config = dict(
    gain_aug_db=6,
    num_classes=4,
    norm='layernorm',
    activation='gelu',
    fused_qkv=False,
    bias='all',
    layers=12,
    positions='learned',
    batch_size=128,
)
Rows from block 7 of a small sound classifier, named by matrix and row number. Rows with one number belong to one neuron. Each number is 50 + 15 x the weight over its row's rms, rounded and kept within 0 to 99. All counts start at 0. After the name is the row's rms in percent of the matrix's.
After each neuron's rows are labels from the 100 clips, of 14976, where the neuron reaches its highest value: "top examples" is what is common among them. Only what is clearly more common there than usual is listed. The data: single English command words and digits, spoken by a formant synthesiser in many voices. In brackets: how many of the 100.
# fc1: MLP up (model.blocks.7.mlp.fc1.weight, 384x192), inputs 0-63
# fc2: MLP down (model.blocks.7.mlp.fc2.weight, 192x384, transposed), outputs 0-63

fc1.104 079:67 52 50 38 34 32 45 56 69 79 29 85 37 27 65 56 39 34 49 54 67 55 56 63 58 26 07 59 53 59 50 19 61 72 48 63 40 60 69 23 68 50 54 43 47 63 37 57 61 50 23 50 42 60 77 57 51 47 59 67 30 51 40 64
fc2.104 102:42 65 61 75 60 61 61 56 40 65 54 36 99 62 54 37 50 49 55 53 47 48 57 37 52 41 70 35 62 42 45 52 64 62 45 65 99 45 39 54 58 14 56 56 46 56 67 44 34 58 47 75 43 32 45 53 56 50 53 53 60 60 62 52
top examples: voice: child-like voice (100); /s/ (42); /ɛ/ (38)

fc1.100 139:68 61 37 45 35 47 48 44 55 54 20 54 46 51 49 51 90 82 51 42 61 56 66 70 71 58 10 47 48 32 52 73 17 52 59 41 48 52 29 23 68 57 44 58 69 78 54 36 60 28 36 65 40 54 64 54 48 39 43 43 37 53 68 39
fc2.100 128:49 66 35 47 52 52 39 21 65 59 34 52 02 62 54 58 59 65 57 51 34 46 62 33 63 50 40 43 38 72 35 45 74 44 68 46 00 61 73 44 54 59 50 62 57 32 45 67 45 48 62 31 53 45 69 66 37 69 38 58 57 68 55 62
top examples: voice: low voice (100); thin (high-pass) (48); /ɝ/ (37)

fc1.258 097:48 79 17 56 56 48 61 64 56 48 18 50 41 26 64 52 23 69 47 65 50 53 75 43 75 47 74 63 25 47 60 54 44 53 60 66 43 52 17 28 60 58 52 43 58 66 36 85 62 14 59 36 29 50 59 57 46 78 61 41 56 61 60 42
fc2.258 093:21 34 62 46 61 71 80 72 55 59 70 09 58 55 38 41 30 36 39 63 48 49 43 28 30 43 69 51 63 67 60 34 63 71 45 61 58 26 48 78 58 55 60 41 25 25 55 80 39 56 73 32 59 60 47 44 37 44 72 28 71 44 78 52
top examples: voice: deep voice (100)

fc1.75 105:78 70 30 29 45 53 46 47 61 46 19 55 41 43 66 48 81 77 44 52 70 44 62 70 67 60 10 53 42 62 55 72 40 43 60 51 44 67 53 10 67 64 55 43 71 63 50 34 65 28 31 55 29 60 74 58 41 43 50 32 31 59 65 53
fc2.75 122:53 35 88 50 46 37 53 87 45 48 73 44 99 43 43 48 29 11 42 61 64 51 40 53 30 54 76 59 59 35 60 42 35 53 33 50 99 41 39 56 52 35 64 35 43 53 52 48 60 50 52 59 58 56 36 44 48 51 57 40 47 36 49 45
top examples: voice: low voice (77); thin (high-pass) (45)

fc1.122 099:74 30 61 67 66 45 44 56 44 44 68 47 39 36 82 51 23 24 35 55 47 38 36 58 29 52 65 56 49 71 54 00 68 38 38 57 43 50 59 73 39 43 69 40 31 46 32 39 80 56 33 56 46 53 34 49 40 65 46 57 44 46 33 58
fc2.122 093:45 35 46 70 82 41 39 49 39 24 51 57 99 62 88 62 52 60 42 82 56 48 44 38 49 53 47 63 44 39 47 44 69 48 36 52 99 61 57 44 27 42 49 28 53 37 53 47 46 49 54 75 60 45 47 63 43 45 41 56 56 52 54 35
top examples: voice: child-like voice (83)

fc1.33 113:67 77 33 35 32 54 45 49 60 52 05 47 42 47 64 46 69 75 53 40 71 55 66 53 81 58 27 50 45 50 60 67 25 46 68 50 43 73 37 15 70 54 57 53 67 66 50 33 41 32 41 75 35 55 63 53 44 45 51 32 35 56 78 53
fc2.33 134:48 39 84 52 43 37 51 80 43 43 72 39 99 45 39 49 27 12 53 47 65 48 39 58 32 56 75 51 61 33 56 48 31 49 42 42 99 41 40 58 55 33 61 53 45 57 54 48 54 46 56 64 63 47 35 43 55 48 54 42 44 36 45 51
top examples: voice: low voice (100); /ɝ/ (37)

fc1.138 095:48 29 84 34 49 53 68 52 60 62 66 38 45 58 62 39 29 06 45 62 62 31 45 60 34 36 34 48 65 68 53 18 87 51 37 52 48 60 70 50 64 49 77 56 43 43 52 80 56 57 65 38 52 64 67 43 43 34 52 47 60 44 42 60
fc2.138 100:38 62 51 60 58 52 59 52 30 38 45 26 99 64 59 59 39 59 52 54 36 46 58 47 57 38 72 40 58 43 48 65 55 71 33 59 99 62 48 51 60 22 57 63 66 47 64 62 36 70 59 58 41 49 45 60 65 47 52 57 67 59 44 51
top examples: rumble (37)

fc1.114 092:46 76 16 53 52 46 45 57 64 47 13 60 44 34 72 39 13 73 44 71 39 51 69 43 73 55 74 62 17 51 66 65 54 51 49 55 44 59 42 21 53 58 46 46 62 57 47 80 37 27 53 24 34 52 67 68 47 75 50 53 73 46 62 55
fc2.114 107:22 41 64 31 64 68 73 47 60 61 65 13 60 61 27 46 30 32 38 65 33 48 49 22 34 42 61 54 65 76 59 40 75 68 46 59 60 31 54 76 53 64 62 49 32 16 55 80 41 55 74 25 63 61 50 43 42 38 72 31 74 41 74 66
top examples: voice: deep voice (100)

fc1.261 088:41 37 45 39 45 56 47 46 52 42 66 38 32 75 03 50 29 60 74 55 26 71 32 49 41 57 87 56 39 52 52 62 43 44 42 59 32 37 45 95 25 57 26 48 36 51 55 66 28 59 61 56 56 45 16 45 43 56 66 56 39 48 43 37
fc2.261 082:42 48 43 53 62 51 53 38 83 81 39 60 99 46 52 19 45 53 45 51 38 55 49 48 45 49 26 58 41 33 51 52 52 74 33 46 90 40 34 54 33 54 51 32 49 35 57 58 58 32 46 47 59 61 58 49 47 30 60 47 55 43 61 28
top examples: voice: high voice (100); intonation: flat (51)

fc1.15 106:78 67 30 25 39 56 36 32 62 49 27 65 41 37 64 41 87 71 59 39 66 46 55 61 64 60 12 53 39 59 56 66 34 46 58 47 42 64 48 13 54 69 58 55 65 62 58 21 67 34 37 57 39 65 67 51 45 49 48 32 27 50 74 53
fc2.15 106:64 29 85 48 49 38 38 78 46 50 73 54 99 49 42 53 30 03 43 48 48 51 44 56 35 53 76 68 52 47 58 38 44 44 34 51 99 42 46 61 41 29 58 39 37 40 61 45 61 52 54 50 61 57 44 46 45 47 54 39 51 40 49 36
top examples: voice: low voice (80); /ɝ/ (39); thin (high-pass) (38)

fc1.4 106:77 33 54 65 66 49 32 47 53 54 67 86 38 43 75 53 42 37 65 27 43 50 35 49 34 54 46 65 38 54 46 21 35 43 45 54 39 49 30 60 29 35 54 31 19 63 41 07 66 62 07 73 51 38 30 52 38 72 44 48 46 49 41 26
fc2.4 092:67 44 44 69 67 47 27 37 47 49 56 85 49 34 80 74 65 49 46 57 67 36 42 71 42 58 45 70 27 47 26 52 51 64 44 50 51 69 53 30 31 50 47 28 61 59 45 28 63 46 32 65 30 43 47 71 55 58 36 54 44 57 36 37
top examples: voice: child-like voice (99)

fc1.205 105:65 74 22 25 34 49 44 49 62 44 13 62 44 36 58 51 85 82 56 38 67 45 67 55 84 60 21 56 38 60 60 68 53 45 65 48 44 58 36 14 68 52 53 56 68 54 52 36 52 20 44 47 28 59 68 55 46 43 47 35 38 52 73 59
fc2.205 107:47 42 85 37 38 36 54 80 53 50 70 37 99 42 38 54 36 05 48 59 61 45 38 61 35 59 72 57 50 45 57 45 35 45 38 41 99 44 50 57 62 37 62 42 44 34 50 63 63 40 69 36 51 67 42 54 21 48 48 44 48 38 46 62
top examples: voice: low voice (97); /ɝ/ (43); thin (high-pass) (33)

fc1.374 107:53 40 87 47 75 51 52 36 56 67 34 32 45 70 82 51 49 24 52 57 47 50 63 31 57 29 30 53 63 58 53 27 89 61 33 61 47 46 93 58 54 54 80 45 47 22 41 62 48 58 68 41 57 49 71 46 47 58 63 59 70 47 54 64
fc2.374 125:39 62 55 62 54 56 55 50 37 53 51 32 99 57 58 41 36 53 50 43 64 46 48 54 52 48 78 42 53 63 44 70 50 61 50 56 99 59 47 39 62 14 59 71 60 50 51 39 34 62 44 60 34 34 41 64 73 59 44 55 58 55 42 62
top examples: /oʊ/ (35)

fc1.217 104:75 36 59 44 64 52 45 45 69 67 42 52 41 53 61 57 29 27 46 47 50 63 67 35 63 22 24 53 53 71 55 12 88 40 41 70 40 52 68 50 59 54 54 59 32 47 42 32 54 41 30 30 53 59 81 57 46 62 62 51 55 57 41 64
fc2.217 091:51 69 63 51 45 58 37 52 47 51 54 55 99 59 57 47 29 34 60 27 38 54 53 48 50 39 91 57 54 62 54 53 48 47 44 62 99 48 33 59 61 14 56 66 50 48 67 31 26 58 48 77 42 38 38 44 59 52 55 41 66 39 52 44
top examples: voice: child-like voice (99)

fc1.11 094:55 26 70 53 59 55 40 57 43 43 69 43 40 52 74 48 27 23 38 46 38 42 41 49 27 44 71 52 59 60 52 00 58 43 17 57 45 59 50 99 36 58 79 42 15 44 63 50 46 71 54 65 63 54 36 49 41 49 52 30 44 50 40 35
fc2.11 087:50 42 44 74 74 46 45 58 25 22 36 60 97 62 80 62 40 62 40 63 52 48 48 41 58 50 44 62 44 28 42 39 50 48 33 52 99 58 46 44 32 44 47 43 49 52 48 42 45 57 48 82 64 29 44 64 51 43 41 55 48 53 45 26
top examples: voice: deep voice (73); /ɝ/ (56)

fc1.46 125:57 53 42 54 38 45 50 48 54 62 18 47 44 57 45 47 99 85 47 51 61 56 66 56 69 53 00 51 52 23 51 70 23 59 49 46 46 61 42 24 61 57 48 55 64 70 60 45 64 44 49 58 44 48 65 52 49 32 50 54 37 60 58 38
fc2.46 140:45 61 40 38 55 55 46 31 58 55 36 50 00 52 54 65 60 60 57 51 34 40 60 42 59 50 35 40 40 76 35 46 71 51 63 43 00 61 64 44 59 57 55 56 55 37 46 68 51 53 57 23 54 52 68 67 34 68 40 62 61 70 52 65
top examples: voice: low voice (100); thin (high-pass) (63); /ɝ/ (35)

fc1.319 090:41 81 12 54 60 52 54 62 53 50 18 41 39 35 68 52 22 73 42 71 33 53 69 36 72 58 74 59 23 64 66 56 61 43 56 56 41 53 38 17 56 54 50 40 58 57 37 91 55 22 62 22 25 52 59 59 44 83 49 48 69 45 59 49
fc2.319 101:20 41 62 47 62 66 84 61 58 65 70 11 56 57 33 36 32 33 43 66 40 52 43 24 35 47 64 55 59 63 58 34 70 63 47 63 53 28 61 75 61 47 62 47 27 21 48 84 38 61 72 34 62 57 47 43 35 44 70 30 80 49 84 54
top examples: voice: deep voice (100)

fc1.97 103:54 33 39 43 32 56 49 56 43 36 65 37 45 62 34 55 39 60 49 50 24 51 22 53 36 79 69 63 37 60 49 42 51 48 38 51 41 51 51 76 33 46 30 60 11 41 50 77 47 76 59 24 59 55 16 45 50 42 56 45 31 54 46 46
fc2.97 098:73 52 67 78 44 46 45 57 46 38 32 51 99 32 59 46 33 30 31 32 45 38 62 46 65 22 47 59 55 65 41 16 45 46 49 58 91 45 40 45 42 30 70 53 38 65 19 37 63 68 34 59 39 43 68 54 45 48 51 36 30 52 77 32
top examples: voice: high voice (100); mains hum (32)

fc1.340 101:49 75 15 54 46 58 46 61 66 47 23 61 40 26 70 49 19 73 43 55 43 48 68 43 70 54 72 63 14 49 70 56 55 49 52 58 43 61 21 17 63 43 42 45 66 53 48 65 54 21 54 40 26 48 65 71 45 76 56 44 59 57 68 51
fc2.340 103:28 43 66 31 54 63 76 65 64 53 66 16 56 51 22 54 31 30 36 61 33 47 53 24 32 43 72 54 57 87 62 33 72 57 56 58 48 36 49 77 53 48 55 53 27 23 44 77 45 54 69 30 59 60 49 39 39 46 70 37 59 42 74 74
top examples: voice: deep voice (100)

fc1.325 114:35 38 78 17 61 46 54 28 65 71 57 36 47 72 57 52 60 22 55 61 66 50 43 54 35 51 33 53 63 63 52 39 85 42 28 56 49 55 90 41 60 53 67 41 48 09 53 66 34 64 70 33 59 58 70 58 38 18 58 60 75 52 44 58
fc2.325 116:48 65 60 48 43 45 56 66 45 37 52 37 99 53 45 54 34 51 41 56 59 35 50 56 57 45 81 38 55 62 35 64 41 49 50 45 99 61 52 31 62 30 51 73 70 53 41 46 46 71 49 55 31 56 39 58 68 39 35 61 42 56 43 64
top examples: voice: child-like voice (69)